config.yaml
horizontal_flip: false
encoder_qk_norm: false
encoder_inner_norm: true
fusion_encoder_qk_norm: true
fusion_encoder_drop_path: 0.15
beta2: 0.95
shampoo_beta: 0.95
precondition_frequency: 10
max_precond_dim: 1024
batch_size: 128
final_lr_fraction: 0.1
weight_decay: 0.1
Rows from block 9 of the image encoder of a small model that answers yes/no questions on an image's attributes, named by matrix and row number. Rows with one number belong to one neuron. Each number is 200 + 20 x the weight over its row's rms, rounded and kept within 0 to 999. All counts start at 0.
After each neuron's rows are labels from the 100 images, of 14976, where the neuron reaches its highest value: "strongest on" is what is common among them. Only what is clearly more common there than usual is listed. The data: short English words printed on busy colour backdrops. In brackets: how many of the 100.
# fc1: MLP up (encoder.blocks.9.mlp.fc1.weight, 768x384), inputs 256-383
# fc2: MLP down (encoder.blocks.9.mlp.fc2.weight, 384x768, transposed), outputs 256-383

fc1.353,236,183,199,195,208,226,175,216,173,197,195,208,215,194,196,203,209,241,169,223,197,211,208,190,234,224,175,181,210,265,201,246,183,237,204,188,191,176,201,197,210,185,197,214,192,197,196,217,239,206,231,216,221,213,192,198,201,203,194,241,209,235,200,195,182,183,151,218,205,176,217,189,226,231,183,206,180,202,207,213,210,192,189,234,180,200,204,190,208,186,181,215,172,200,202,210,217,235,210,191,210,231,197,205,173,228,176,221,164,224,202,195,189,193,219,180,220,197,177,219,188,195,214,185,190,172,189,167
fc2.353,206,195,207,203,216,188,168,200,176,208,210,191,266,170,202,183,193,192,195,185,196,196,202,187,185,184,230,186,220,202,213,187,179,194,172,196,214,222,213,224,190,187,205,199,152,186,202,205,199,191,210,201,175,195,206,218,199,182,227,209,202,187,204,214,183,221,204,188,196,146,214,214,186,187,220,222,236,168,175,216,193,195,206,211,188,143,184,208,175,190,165,192,242,194,218,211,152,197,181,233,219,208,154,177,199,218,192,222,223,206,241,195,208,202,200,190,216,226,197,214,218,221,202,212,215,214,189,213
strongest on: brown ink (100); bold (95)

fc1.567,228,208,207,187,184,222,157,228,207,196,201,194,188,200,208,238,194,229,194,224,210,195,186,221,211,270,179,212,163,266,193,259,201,228,196,173,172,198,204,192,195,184,194,217,206,215,190,220,211,201,206,205,228,244,172,218,176,185,196,213,169,213,209,215,195,179,202,244,208,204,228,187,213,191,199,208,224,204,215,188,186,176,220,239,187,184,204,167,172,231,174,183,175,173,195,202,223,233,224,220,187,222,200,170,177,195,217,183,187,232,199,193,170,175,217,188,213,171,199,211,191,214,146,198,199,160,229,191
fc2.567,203,190,195,215,214,172,175,197,167,193,191,194,268,187,205,178,217,196,225,206,203,221,207,214,164,177,206,188,226,236,222,166,139,201,213,182,190,211,217,217,193,192,222,191,139,210,200,190,196,202,211,201,196,197,203,227,210,155,229,207,221,184,201,200,203,200,202,180,200,163,220,221,189,223,209,211,212,208,189,230,206,214,189,174,200,152,177,203,195,196,196,172,223,194,212,200,128,195,202,231,206,199,172,191,200,222,182,202,212,193,231,186,234,197,189,203,207,226,191,202,221,220,150,174,199,175,171,231
strongest on: bold (93); black ink (84)

fc1.294,234,206,190,180,214,208,181,217,172,184,186,206,226,216,191,218,223,207,166,204,212,192,193,204,204,238,174,210,175,204,151,212,210,231,202,164,186,231,209,220,207,209,203,229,177,210,184,239,207,218,219,165,186,223,191,220,218,184,153,234,177,236,188,185,213,194,222,203,196,165,177,206,219,208,201,211,213,211,198,222,212,182,224,236,213,158,212,191,184,154,205,198,181,178,201,227,185,204,176,195,179,222,192,217,188,236,171,227,219,207,204,234,200,224,226,212,235,187,196,203,171,171,232,233,213,197,209,184
fc2.294,198,188,202,203,193,197,168,193,187,231,210,191,269,177,196,201,198,175,192,230,177,195,209,199,179,177,183,182,229,242,223,166,160,195,203,210,197,237,195,208,193,173,195,188,184,175,222,233,201,205,232,202,231,181,193,217,194,186,242,205,187,194,230,217,171,190,194,204,213,147,235,218,199,197,187,226,213,192,202,199,210,182,189,188,174,178,206,228,210,206,186,199,219,177,243,209,126,189,176,238,222,198,150,215,193,197,199,199,193,218,204,191,205,185,189,190,191,261,200,207,211,207,212,193,224,202,210,205
strongest on: pink ink (100)

fc1.179,155,187,202,183,229,199,206,195,227,205,215,208,224,208,193,201,189,224,184,203,211,205,212,197,220,153,198,199,204,171,178,194,212,169,191,193,205,189,190,206,205,219,190,168,194,183,204,211,212,193,198,201,200,199,192,185,209,203,170,173,226,221,208,189,192,173,199,173,190,214,218,211,181,199,195,201,225,219,212,189,226,213,170,179,217,216,202,212,192,180,234,206,186,193,203,192,233,209,200,212,200,218,180,215,209,193,213,218,189,223,174,227,182,240,192,207,206,209,218,193,199,169,351,199,204,192,191,218
fc2.179,215,201,183,214,164,239,243,213,197,176,186,207,220,198,213,187,214,197,191,203,200,206,179,175,220,182,193,201,202,123,215,237,221,204,193,209,196,180,204,197,223,224,163,200,216,221,219,189,184,219,202,204,203,186,198,182,186,204,183,211,175,181,173,192,207,207,199,235,193,194,198,183,237,201,206,200,195,185,193,217,217,202,197,238,182,201,177,179,202,179,182,201,153,229,196,200,230,225,223,166,200,235,189,228,178,190,174,205,212,248,156,214,181,192,210,210,164,179,202,207,182,164,291,194,175,194,201,198
strongest on: yellow ink (70); orange ink (30)

fc1.251,195,212,190,194,220,194,235,192,154,195,153,206,183,217,185,168,216,189,193,195,215,201,192,193,198,133,171,222,200,136,194,185,240,190,196,206,184,221,202,202,167,211,204,190,207,213,184,203,201,212,172,171,207,221,215,204,223,256,189,185,235,203,234,212,188,220,217,179,186,206,207,198,190,185,194,200,186,186,192,168,175,194,184,195,203,227,205,215,187,176,175,218,222,206,193,185,198,218,215,173,197,195,197,166,194,190,240,213,204,206,176,202,208,235,195,183,191,247,203,190,234,162,205,240,197,235,187,210
fc2.251,238,189,201,195,192,191,221,184,213,176,187,193,207,207,214,224,190,222,162,213,199,161,198,209,180,201,182,206,190,162,204,228,212,216,196,164,199,223,198,154,239,214,240,164,248,202,190,204,199,207,198,218,197,167,196,184,190,172,205,178,203,204,175,181,203,168,220,211,207,207,204,189,190,193,202,203,190,229,196,196,221,217,213,207,188,182,175,193,194,192,182,209,174,222,185,206,205,216,170,232,212,184,203,212,183,174,211,218,186,158,177,208,203,198,216,191,223,192,221,199,184,184,204,190,216,198,181,236
strongest on: brown ink (31)

fc1.760,165,178,203,186,228,192,219,204,203,187,195,192,180,218,191,163,189,200,198,185,233,194,178,199,187,192,164,193,218,176,198,186,204,200,209,242,213,165,230,229,203,213,172,195,191,209,193,193,167,200,167,199,188,213,220,196,196,215,178,164,216,164,214,219,211,247,213,130,215,215,174,199,186,200,203,197,231,189,196,184,167,203,196,180,214,231,212,226,182,222,190,188,230,213,204,223,235,201,201,155,181,211,181,168,195,220,203,215,210,246,184,171,220,204,191,221,179,229,205,175,199,160,210,208,189,187,191,230
fc2.760,220,195,205,175,218,225,173,189,237,192,197,232,178,185,229,227,196,193,169,219,184,176,207,206,241,196,192,193,204,135,209,219,251,225,181,184,215,244,190,170,220,220,184,194,194,208,198,187,243,194,204,214,225,216,189,227,198,179,219,170,182,231,174,201,229,188,220,181,196,226,228,191,207,192,209,176,167,223,186,208,219,225,187,181,201,204,192,208,225,194,202,221,184,203,198,199,225,200,177,221,194,203,214,202,191,211,206,230,183,190,205,210,204,194,211,176,211,172,208,184,188,197,203,195,221,208,186,234
strongest on: bold (85); green ink (58); black ink (34)

fc1.611,211,167,221,192,191,201,196,210,209,178,198,169,214,195,185,186,200,211,195,191,201,213,206,217,221,212,170,197,215,247,222,211,193,191,201,184,207,188,211,202,210,174,190,195,197,213,203,213,230,172,204,199,195,192,180,165,200,212,186,222,195,223,201,176,227,180,179,205,194,198,205,200,175,189,206,221,204,218,199,201,238,172,208,200,181,180,220,198,200,199,202,194,183,175,202,212,190,214,200,208,179,229,199,215,200,188,192,225,204,221,201,207,146,207,204,209,231,194,193,210,198,175,226,218,196,176,184,199
fc2.611,215,220,173,212,209,206,198,207,157,217,194,214,238,203,199,180,208,184,199,190,178,198,188,195,184,151,215,190,209,232,210,203,208,194,192,188,208,219,219,203,181,184,186,204,169,185,214,196,185,191,203,184,206,207,197,209,195,219,204,188,191,216,177,207,168,217,182,159,197,164,199,206,187,217,197,207,215,179,202,199,183,189,195,208,195,158,185,184,170,202,166,201,223,212,222,212,153,186,186,148,192,219,144,172,162,211,183,201,202,202,226,182,195,214,207,174,221,229,184,202,207,212,236,206,208,225,188,171
strongest on: brown ink (100); bold (91)

fc1.63,228,198,214,191,189,217,193,191,206,181,193,188,190,200,215,212,180,211,157,194,227,216,202,204,206,260,171,205,178,238,196,201,210,201,186,177,206,191,228,215,216,187,202,188,213,231,222,230,203,169,195,161,200,235,214,206,180,189,216,214,198,220,206,195,219,181,196,245,191,181,194,184,187,184,198,214,223,227,179,170,228,165,203,200,205,210,209,218,189,222,198,202,188,207,198,188,191,217,202,207,173,215,211,183,209,200,193,197,225,207,192,229,178,199,204,221,207,187,175,208,196,162,159,221,234,203,181,222
fc2.63,223,216,187,201,195,209,191,207,163,243,197,194,254,211,200,164,230,214,199,219,200,191,180,181,180,154,210,202,223,255,199,179,176,201,214,192,183,235,232,194,189,209,214,204,149,192,196,182,217,201,214,168,196,188,185,222,200,216,205,196,198,199,190,206,192,206,212,159,195,168,229,209,188,226,187,192,192,207,206,211,191,198,199,191,204,155,203,194,192,212,197,207,209,204,234,198,135,199,201,147,186,210,184,173,160,237,200,198,182,195,231,192,212,201,220,178,208,214,210,183,212,230,191,184,206,220,193,199
strongest on: black ink (90)

fc1.456,234,203,190,181,173,225,198,203,183,206,176,227,213,181,206,220,214,192,183,176,217,198,187,189,220,164,202,227,181,185,161,230,204,204,204,178,181,209,217,210,201,206,207,255,182,208,212,228,187,200,184,196,145,207,189,221,241,202,199,212,174,209,186,198,216,204,209,188,187,166,225,192,214,231,172,208,190,220,202,192,199,188,204,205,192,210,192,197,175,160,192,207,221,194,190,226,148,165,198,205,173,192,216,223,199,220,202,181,243,203,185,231,233,213,204,207,245,178,181,166,193,167,213,229,206,242,195,202
fc2.456,171,203,193,187,195,181,168,185,170,186,207,205,263,190,223,195,228,213,199,239,199,211,218,213,164,201,170,179,190,192,191,208,196,204,206,200,193,207,192,199,195,198,221,202,179,222,225,248,201,220,231,169,246,209,190,193,217,198,207,212,213,197,230,208,198,199,180,221,201,236,214,237,196,171,156,221,148,171,189,204,211,189,211,189,197,156,218,202,220,218,214,197,221,180,189,199,157,209,173,237,210,184,184,217,201,183,198,184,200,187,210,199,179,183,194,205,190,254,213,195,196,199,191,217,212,203,222,201
strongest on: pink ink (93); bold (79)

fc1.45,217,162,188,169,200,201,204,216,201,185,215,174,233,194,184,204,185,214,188,213,183,208,199,194,239,234,180,205,222,243,223,234,230,216,191,188,201,174,214,222,211,195,194,205,200,179,211,209,235,189,217,207,205,202,180,167,201,225,193,211,211,210,207,200,211,181,175,203,206,200,221,190,167,201,183,217,205,222,207,200,245,174,199,198,210,189,212,215,197,188,226,196,198,205,223,207,205,211,234,205,199,230,187,232,195,194,188,211,201,221,202,206,146,197,213,227,214,219,180,213,191,179,243,217,190,180,175,179
fc2.45,213,203,183,207,206,191,202,214,150,205,192,218,233,210,201,171,216,197,198,194,196,198,196,192,186,166,217,193,207,229,204,210,198,191,186,191,217,216,210,189,184,198,190,195,144,196,218,181,192,202,203,187,187,189,202,216,196,218,213,189,197,213,179,211,175,217,196,155,203,165,199,206,190,209,206,211,217,171,192,199,192,188,190,211,215,149,207,180,178,192,164,194,226,203,216,198,139,204,176,149,210,204,162,168,170,220,173,204,208,211,234,196,199,202,210,181,220,219,198,199,210,209,236,212,199,229,196,188
strongest on: brown ink (100); bold (89)

fc1.299,150,201,219,177,243,213,193,190,244,203,213,209,223,181,200,218,161,198,208,216,207,224,208,184,192,154,182,176,239,204,208,181,186,170,200,207,196,151,215,195,219,201,181,160,179,192,192,152,204,182,206,211,216,186,203,191,187,210,171,174,202,195,200,215,201,178,172,153,221,212,185,198,203,184,211,231,204,240,213,185,200,208,194,164,195,243,216,192,196,211,213,196,186,184,214,198,204,204,189,207,189,183,184,202,184,217,223,223,189,239,189,218,195,222,175,197,221,219,195,186,201,212,338,168,202,176,178,195
fc2.299,210,210,180,185,162,231,225,224,199,182,196,231,219,219,208,185,213,164,183,191,209,216,183,176,237,197,195,222,194,157,229,229,242,169,190,200,211,198,188,206,206,216,150,221,200,215,190,161,202,192,208,191,215,216,191,204,227,211,194,196,166,172,180,201,202,202,193,206,191,204,198,194,217,180,217,191,195,194,184,204,186,197,187,221,195,188,188,189,188,185,194,186,186,219,177,218,237,219,215,150,186,223,196,193,184,199,197,213,212,235,165,188,200,213,227,219,188,181,205,218,189,186,280,208,193,184,190,192
strongest on: yellow ink (99); bold (92)

fc1.679,205,205,212,214,216,206,159,193,209,226,212,212,206,181,214,204,172,178,217,225,195,220,191,198,204,171,228,206,231,206,207,200,208,200,208,215,212,140,232,160,208,186,191,183,179,158,200,152,196,202,227,211,225,189,202,210,183,181,186,211,194,206,203,214,219,169,195,190,225,206,181,190,208,223,223,236,241,221,196,221,196,191,164,201,205,186,210,186,211,203,195,187,192,190,215,186,211,180,193,230,196,195,200,202,190,225,198,200,194,209,191,194,194,191,200,167,223,189,198,201,195,212,274,189,201,177,190,188
fc2.679,224,164,202,190,190,217,145,223,227,203,205,194,226,210,191,190,184,212,184,194,220,199,210,186,201,241,201,188,189,199,169,228,182,203,214,225,194,214,175,204,192,210,185,248,215,210,186,215,210,192,185,218,154,209,191,168,208,219,222,207,209,195,219,221,219,199,211,205,177,201,209,225,201,214,208,169,175,203,209,171,179,211,195,197,195,264,217,217,222,212,205,208,203,183,185,173,239,190,211,250,192,194,228,196,202,222,210,195,183,213,180,201,217,180,205,234,204,199,206,201,213,218,246,198,208,193,201,175
strongest on: pink ink (89); bold (88)

fc1.491,177,179,214,197,179,190,220,204,212,187,224,190,207,218,238,214,192,191,194,189,168,190,181,171,206,220,196,181,170,223,207,230,224,187,177,193,210,203,222,206,210,206,192,216,240,211,206,197,184,186,187,199,183,188,213,168,197,196,211,214,216,223,211,188,210,191,208,265,200,199,215,193,181,178,180,199,179,170,208,186,188,206,220,236,174,216,217,206,157,220,205,221,175,223,182,197,190,219,190,168,212,199,179,162,194,169,220,197,232,201,186,225,217,178,191,197,172,179,206,208,218,202,95,186,217,173,241,170
fc2.491,142,213,193,184,218,226,187,205,216,232,197,195,170,207,188,207,157,186,234,204,190,205,204,218,204,175,179,207,198,260,179,183,181,201,184,236,203,193,189,203,207,201,198,213,175,186,197,171,207,184,210,199,177,211,198,197,172,182,196,215,199,207,192,186,180,161,209,204,213,207,223,160,183,215,213,180,232,196,221,213,182,179,188,182,199,240,171,213,189,226,229,200,208,214,204,187,187,173,242,183,221,198,157,176,184,168,215,195,170,221,206,205,197,219,174,187,187,182,236,188,205,200,161,211,203,199,203,223
strongest on: teal ink (60); green ink (38)

fc1.387,177,177,195,209,205,192,146,210,206,211,226,184,242,221,211,196,169,199,182,182,213,214,192,219,186,187,156,218,211,195,188,202,191,192,196,193,219,145,223,210,193,226,190,174,182,193,191,182,190,218,178,163,235,194,220,201,191,228,164,140,177,187,217,224,215,209,203,125,230,213,169,193,192,206,193,198,235,230,209,210,203,174,185,194,218,200,198,219,173,168,216,176,229,191,200,211,209,201,204,272,188,207,199,233,184,195,206,217,223,232,189,213,184,197,174,189,224,198,206,196,197,165,275,222,173,188,183,220
fc2.387,197,191,194,195,184,241,186,193,188,215,188,200,233,194,196,209,199,222,197,220,177,168,201,171,215,219,206,190,194,153,192,204,202,210,206,224,204,221,168,174,200,169,184,219,188,204,205,248,198,191,223,217,182,192,166,196,198,206,227,224,211,205,217,221,179,215,210,198,184,214,204,230,193,203,195,217,160,185,210,201,214,227,193,217,193,213,223,179,227,202,198,213,173,199,193,218,194,200,211,224,221,187,241,244,228,185,195,217,184,215,153,181,194,226,196,228,180,223,189,218,202,222,219,177,232,209,201,193
strongest on: grey ink (81)

fc1.371,114,188,197,190,238,206,218,203,223,200,219,196,214,192,197,219,189,189,195,207,220,201,215,198,194,125,197,172,223,183,192,186,196,151,191,229,200,143,189,193,209,201,194,194,174,189,194,169,249,189,208,199,210,179,199,180,219,183,185,187,214,197,192,186,202,174,178,179,216,230,201,182,181,186,201,218,190,226,223,168,219,187,197,153,204,224,186,216,196,198,223,211,187,192,218,186,204,196,195,198,200,206,174,180,180,190,239,218,187,240,163,197,193,234,188,173,225,221,220,182,204,201,333,177,204,201,176,207
fc2.371,206,202,190,196,182,250,240,202,219,182,186,225,217,218,210,170,208,181,193,192,201,231,169,174,233,191,186,205,213,155,225,228,240,183,183,196,202,198,195,187,218,212,141,206,229,222,212,174,194,199,206,202,219,217,190,194,209,220,165,205,163,179,178,197,209,208,209,235,181,205,185,184,244,193,202,203,202,205,192,203,214,193,202,231,190,197,172,193,175,178,197,193,194,241,180,211,258,212,206,163,197,226,196,215,190,191,191,204,200,234,159,204,186,209,225,218,179,174,197,199,176,185,290,202,186,175,188,192
strongest on: yellow ink (86)

fc1.286,212,205,193,197,206,221,167,204,175,173,192,197,235,203,211,185,191,214,185,218,200,207,219,182,213,221,187,188,202,243,188,264,192,224,215,174,205,173,169,219,211,216,170,198,164,188,197,200,231,208,222,190,224,212,200,197,199,203,196,224,191,239,193,194,189,191,174,213,192,172,200,185,216,223,195,208,187,196,197,206,195,185,209,228,181,180,195,182,187,177,184,186,181,181,204,221,194,224,221,217,205,218,195,217,172,239,151,227,163,234,216,213,190,199,210,208,225,208,164,203,166,203,240,183,220,189,202,183
fc2.286,215,173,214,203,208,188,156,196,191,215,212,187,296,170,196,199,180,194,174,189,191,188,212,197,185,184,208,188,205,188,229,178,183,199,190,220,219,240,191,219,204,198,210,185,164,198,201,227,190,180,228,205,177,185,192,202,203,184,208,213,203,194,201,207,207,216,213,199,206,167,205,231,178,182,209,238,241,179,186,214,199,187,205,208,178,177,206,214,197,198,174,201,226,182,208,190,158,211,188,271,219,196,154,224,199,190,207,201,215,216,220,200,199,205,195,202,215,235,204,207,218,222,185,210,220,219,193,217
strongest on: grey ink (50)

fc1.677,248,201,219,190,213,228,176,208,179,209,164,195,176,188,146,169,205,217,193,217,215,201,211,207,202,250,214,188,164,233,198,158,209,195,213,197,189,226,166,197,202,212,206,183,216,206,193,238,175,212,210,211,232,175,192,245,218,198,184,175,201,187,199,193,220,184,199,197,203,185,187,224,197,191,222,213,208,206,206,213,203,202,201,222,220,188,209,163,233,218,192,184,173,202,174,215,215,195,170,189,196,164,207,205,221,217,195,178,214,189,198,165,188,195,185,208,224,194,195,200,183,208,173,174,212,225,171,192
fc2.677,201,214,206,188,175,201,252,194,199,205,220,157,190,207,189,149,209,169,219,199,212,222,208,165,172,211,164,204,229,203,203,190,175,201,205,178,210,239,208,206,162,164,239,234,185,184,218,242,166,210,172,220,203,197,197,195,204,224,234,208,211,219,247,224,213,234,212,157,207,171,181,184,217,173,191,193,203,210,188,166,177,210,171,189,180,188,247,227,190,193,192,183,195,194,234,185,176,183,172,154,184,226,217,198,182,216,206,194,241,183,237,204,246,182,209,208,164,222,185,228,195,235,202,196,192,200,183,193
strongest on: black ink (99); bold (97)

fc1.460,201,185,196,164,206,202,221,202,188,188,201,172,188,217,182,208,200,209,182,210,179,205,209,193,228,230,172,222,199,236,216,190,204,195,211,221,207,170,192,213,185,206,188,204,181,186,216,183,211,164,209,205,202,186,196,194,184,215,195,185,207,207,199,217,200,179,193,169,200,208,212,217,180,214,196,223,244,208,215,206,209,175,189,191,207,207,198,164,208,198,205,199,210,201,179,212,222,224,239,243,197,234,204,218,236,205,189,215,192,214,195,223,158,218,194,218,195,215,176,185,191,151,219,231,201,170,180,219
fc2.460,222,232,177,195,197,196,196,220,148,217,204,228,241,196,185,177,217,201,203,197,194,196,181,207,187,174,206,202,182,172,211,198,201,196,215,189,211,191,214,212,209,248,206,211,130,205,201,168,210,215,211,197,183,177,195,208,184,208,209,196,178,206,191,187,188,212,201,146,216,204,195,212,166,209,213,196,192,177,199,207,202,200,190,204,206,149,224,180,195,174,187,209,184,199,210,182,152,219,205,135,178,206,200,173,185,223,162,198,201,202,211,218,207,204,201,202,202,212,196,215,217,200,193,199,198,228,210,188
strongest on: yellow ink (100); bold (75)

fc1.568,186,219,206,204,208,184,225,189,182,171,192,192,178,214,199,186,199,192,216,193,193,183,191,206,185,142,164,205,197,141,176,186,234,182,196,230,193,227,209,197,200,193,205,201,197,213,186,194,178,220,165,178,201,213,206,200,222,232,190,168,232,182,222,212,211,241,226,185,207,199,180,193,202,200,177,210,211,199,184,166,175,186,187,196,192,203,212,226,190,189,202,215,195,209,203,217,179,207,184,178,200,191,178,165,178,183,244,232,207,204,171,185,213,203,222,203,191,271,208,205,226,191,210,210,183,241,177,207
fc2.568,223,195,201,195,203,204,212,177,216,178,193,191,188,193,202,228,193,224,166,210,205,172,206,202,199,210,204,206,193,179,206,210,216,214,175,163,196,225,209,168,232,210,212,164,243,200,185,226,202,207,209,217,202,173,202,197,191,190,208,182,197,213,193,201,197,169,221,220,196,202,199,192,189,183,204,219,187,231,204,197,220,226,217,198,183,192,175,198,188,203,181,209,181,203,203,204,201,219,162,217,210,185,199,220,191,183,225,217,194,172,187,204,200,202,214,186,231,196,212,194,191,192,199,189,223,201,187,229
strongest on: grey ink (36); purple ink (32)

fc1.361,245,169,199,175,199,199,155,235,203,176,207,192,189,201,189,205,180,232,188,211,184,201,211,202,210,268,174,206,184,273,215,241,209,224,180,177,194,189,199,193,213,179,178,211,213,211,216,218,220,207,208,207,227,213,190,189,200,200,219,232,216,208,188,198,201,190,191,248,191,199,210,192,177,207,190,214,204,208,229,202,213,174,228,228,191,192,230,183,200,214,180,196,184,190,192,200,214,214,188,209,190,217,213,168,193,210,172,206,211,222,198,185,140,180,207,224,223,176,188,207,176,191,174,184,196,211,195,192
fc2.361,211,202,203,204,207,201,200,184,161,212,181,195,243,192,187,160,221,192,226,210,199,217,194,200,190,147,227,198,224,253,202,187,163,191,208,184,204,222,212,220,192,190,199,216,147,188,216,188,209,189,207,216,177,205,192,226,207,190,209,198,210,185,215,207,183,197,203,155,182,145,227,205,202,219,207,212,220,207,189,213,195,201,191,197,196,153,178,203,184,207,184,191,222,211,225,208,138,181,215,207,203,212,158,168,174,223,195,228,218,186,266,176,216,214,203,193,209,222,189,194,231,202,194,192,188,195,177,217
strongest on: black ink (100); bold (91)

fc1.630,170,225,205,225,211,197,153,189,227,220,223,216,229,203,207,187,185,191,207,213,207,191,184,204,203,177,221,217,230,192,214,209,182,188,210,225,223,151,239,150,214,199,192,196,167,159,190,147,203,196,219,177,210,174,188,197,183,183,179,188,201,199,201,205,215,180,184,184,240,208,193,194,207,216,221,223,223,213,204,216,209,197,165,195,213,195,212,210,204,195,206,202,198,204,206,190,212,189,190,235,202,209,211,195,185,238,193,187,182,223,201,204,196,207,201,196,219,200,199,193,183,223,293,187,198,173,195,189
fc2.630,215,166,199,181,195,236,151,221,228,206,200,193,240,205,195,210,192,215,179,206,203,194,218,184,211,240,203,189,190,190,168,221,190,217,224,230,195,203,176,201,180,199,180,245,230,211,201,216,217,191,197,230,158,214,197,176,207,226,221,207,202,190,211,217,221,205,215,201,180,206,208,223,210,212,204,177,170,207,221,166,192,219,208,199,191,257,221,218,223,206,210,206,204,200,186,189,232,196,206,231,193,200,247,203,211,213,212,199,178,221,173,192,218,181,190,232,203,209,204,207,217,211,251,204,221,203,202,183
strongest on: pink ink (91); bold (89)

fc1.188,180,201,221,172,229,219,216,201,211,210,196,184,185,191,192,193,173,228,207,202,222,200,220,198,214,165,173,220,212,218,216,185,179,184,198,205,202,139,203,203,222,215,199,170,170,197,202,199,214,192,191,217,232,198,192,178,185,226,200,168,189,195,183,222,189,189,186,129,204,232,193,197,183,195,216,200,235,228,225,190,204,189,190,155,202,213,190,199,215,172,200,191,211,172,214,185,219,211,190,223,197,203,220,195,213,196,216,209,181,212,185,199,177,217,186,203,200,227,208,191,215,179,256,199,185,202,192,219
fc2.188,238,228,184,182,172,200,229,212,167,168,181,200,223,208,204,194,214,207,182,191,214,202,165,196,213,180,197,217,191,178,196,210,228,191,208,197,221,213,206,193,211,244,197,205,142,211,209,162,181,201,198,194,194,185,184,191,194,204,207,206,178,197,208,192,194,197,190,161,215,204,187,191,192,202,207,187,198,179,197,216,197,196,169,212,199,189,197,181,204,179,191,197,162,222,198,196,230,209,212,123,158,221,210,183,176,202,203,198,206,212,173,199,203,201,199,214,196,198,189,201,181,186,233,191,185,206,193,179
strongest on: yellow ink (100)

fc1.514,157,197,205,207,203,200,156,215,211,209,208,201,226,212,222,196,179,187,176,212,201,205,213,200,204,171,192,200,232,176,227,206,181,187,179,196,210,142,228,187,214,217,182,183,197,169,199,174,191,207,206,163,223,164,196,187,185,200,184,171,204,200,186,212,206,199,187,161,224,204,181,221,188,201,214,217,217,227,209,227,200,187,169,180,202,183,185,218,199,193,226,198,198,194,210,204,215,210,203,220,205,205,210,225,195,223,205,217,179,229,208,213,206,222,191,203,206,207,209,186,194,197,312,195,183,178,206,214
fc2.514,188,170,183,187,180,260,182,205,203,210,194,195,256,204,181,213,205,211,190,209,174,182,211,172,216,222,215,208,189,168,174,211,193,208,204,232,201,220,172,182,173,167,169,245,203,197,202,227,210,176,213,233,170,187,175,175,196,225,229,214,199,183,204,225,196,204,209,203,188,205,199,217,217,200,193,207,178,189,234,182,205,220,206,205,194,234,210,186,224,214,186,212,179,222,191,211,211,177,193,222,203,187,262,222,214,192,210,187,183,213,154,178,193,207,188,227,179,232,196,210,201,212,237,190,231,209,193,186
strongest on: grey ink (67)

fc1.100,189,187,158,208,196,215,137,216,172,199,216,220,210,196,226,199,192,179,171,196,204,188,219,204,209,150,212,200,211,162,187,210,202,196,194,195,186,216,181,214,195,208,195,159,179,218,230,201,231,190,186,153,224,199,209,200,234,196,164,166,167,214,220,174,226,160,204,185,222,178,211,196,218,210,203,198,207,208,191,205,211,180,190,204,234,171,176,225,180,197,219,213,226,226,203,186,192,194,206,200,173,208,201,222,181,190,192,192,218,223,188,217,224,194,211,193,211,201,194,210,200,193,267,199,200,205,205,199
fc2.100,196,186,209,216,191,235,216,185,221,196,158,187,238,170,227,212,184,212,202,216,188,222,180,162,196,221,187,184,190,197,169,176,167,192,203,192,221,203,178,203,210,174,195,250,194,202,223,276,170,188,230,182,199,204,170,201,201,215,213,216,192,190,230,203,181,212,198,237,199,189,220,230,189,178,180,199,192,204,195,174,221,177,206,220,172,219,249,197,205,204,206,214,194,212,167,185,182,221,219,209,226,218,191,233,191,187,172,221,198,219,170,193,194,210,178,216,174,234,195,198,198,208,235,187,214,211,208,171
strongest on: pink ink (100)

fc1.176,198,198,202,204,216,189,218,160,225,222,229,200,227,199,183,199,198,200,243,184,202,207,212,176,180,158,256,206,218,182,225,178,172,198,190,215,202,179,201,182,213,198,185,185,190,214,207,201,195,174,193,193,155,198,193,211,188,179,238,228,205,189,197,179,185,202,184,214,205,212,200,232,211,188,210,202,210,160,199,244,176,231,193,185,237,196,194,260,198,193,208,202,195,186,198,169,203,217,227,196,189,191,196,213,204,199,234,185,204,185,210,193,211,218,196,210,155,178,188,165,200,208,233,196,239,210,245,198
fc2.176,195,170,203,227,186,232,205,222,207,195,176,198,144,197,184,192,210,231,237,194,208,180,190,208,220,219,210,197,184,192,198,236,193,218,203,201,188,184,166,181,203,174,192,210,206,195,189,198,214,194,197,205,194,192,186,185,199,218,189,219,204,186,169,206,197,216,194,190,194,228,160,220,235,206,170,174,187,217,210,179,197,215,222,226,239,215,202,171,226,155,220,176,198,202,201,217,283,179,217,192,198,190,241,233,210,185,187,211,184,188,165,173,199,213,182,206,174,202,175,195,209,196,258,199,196,180,185,185
strongest on: pink ink (48); orange ink (46)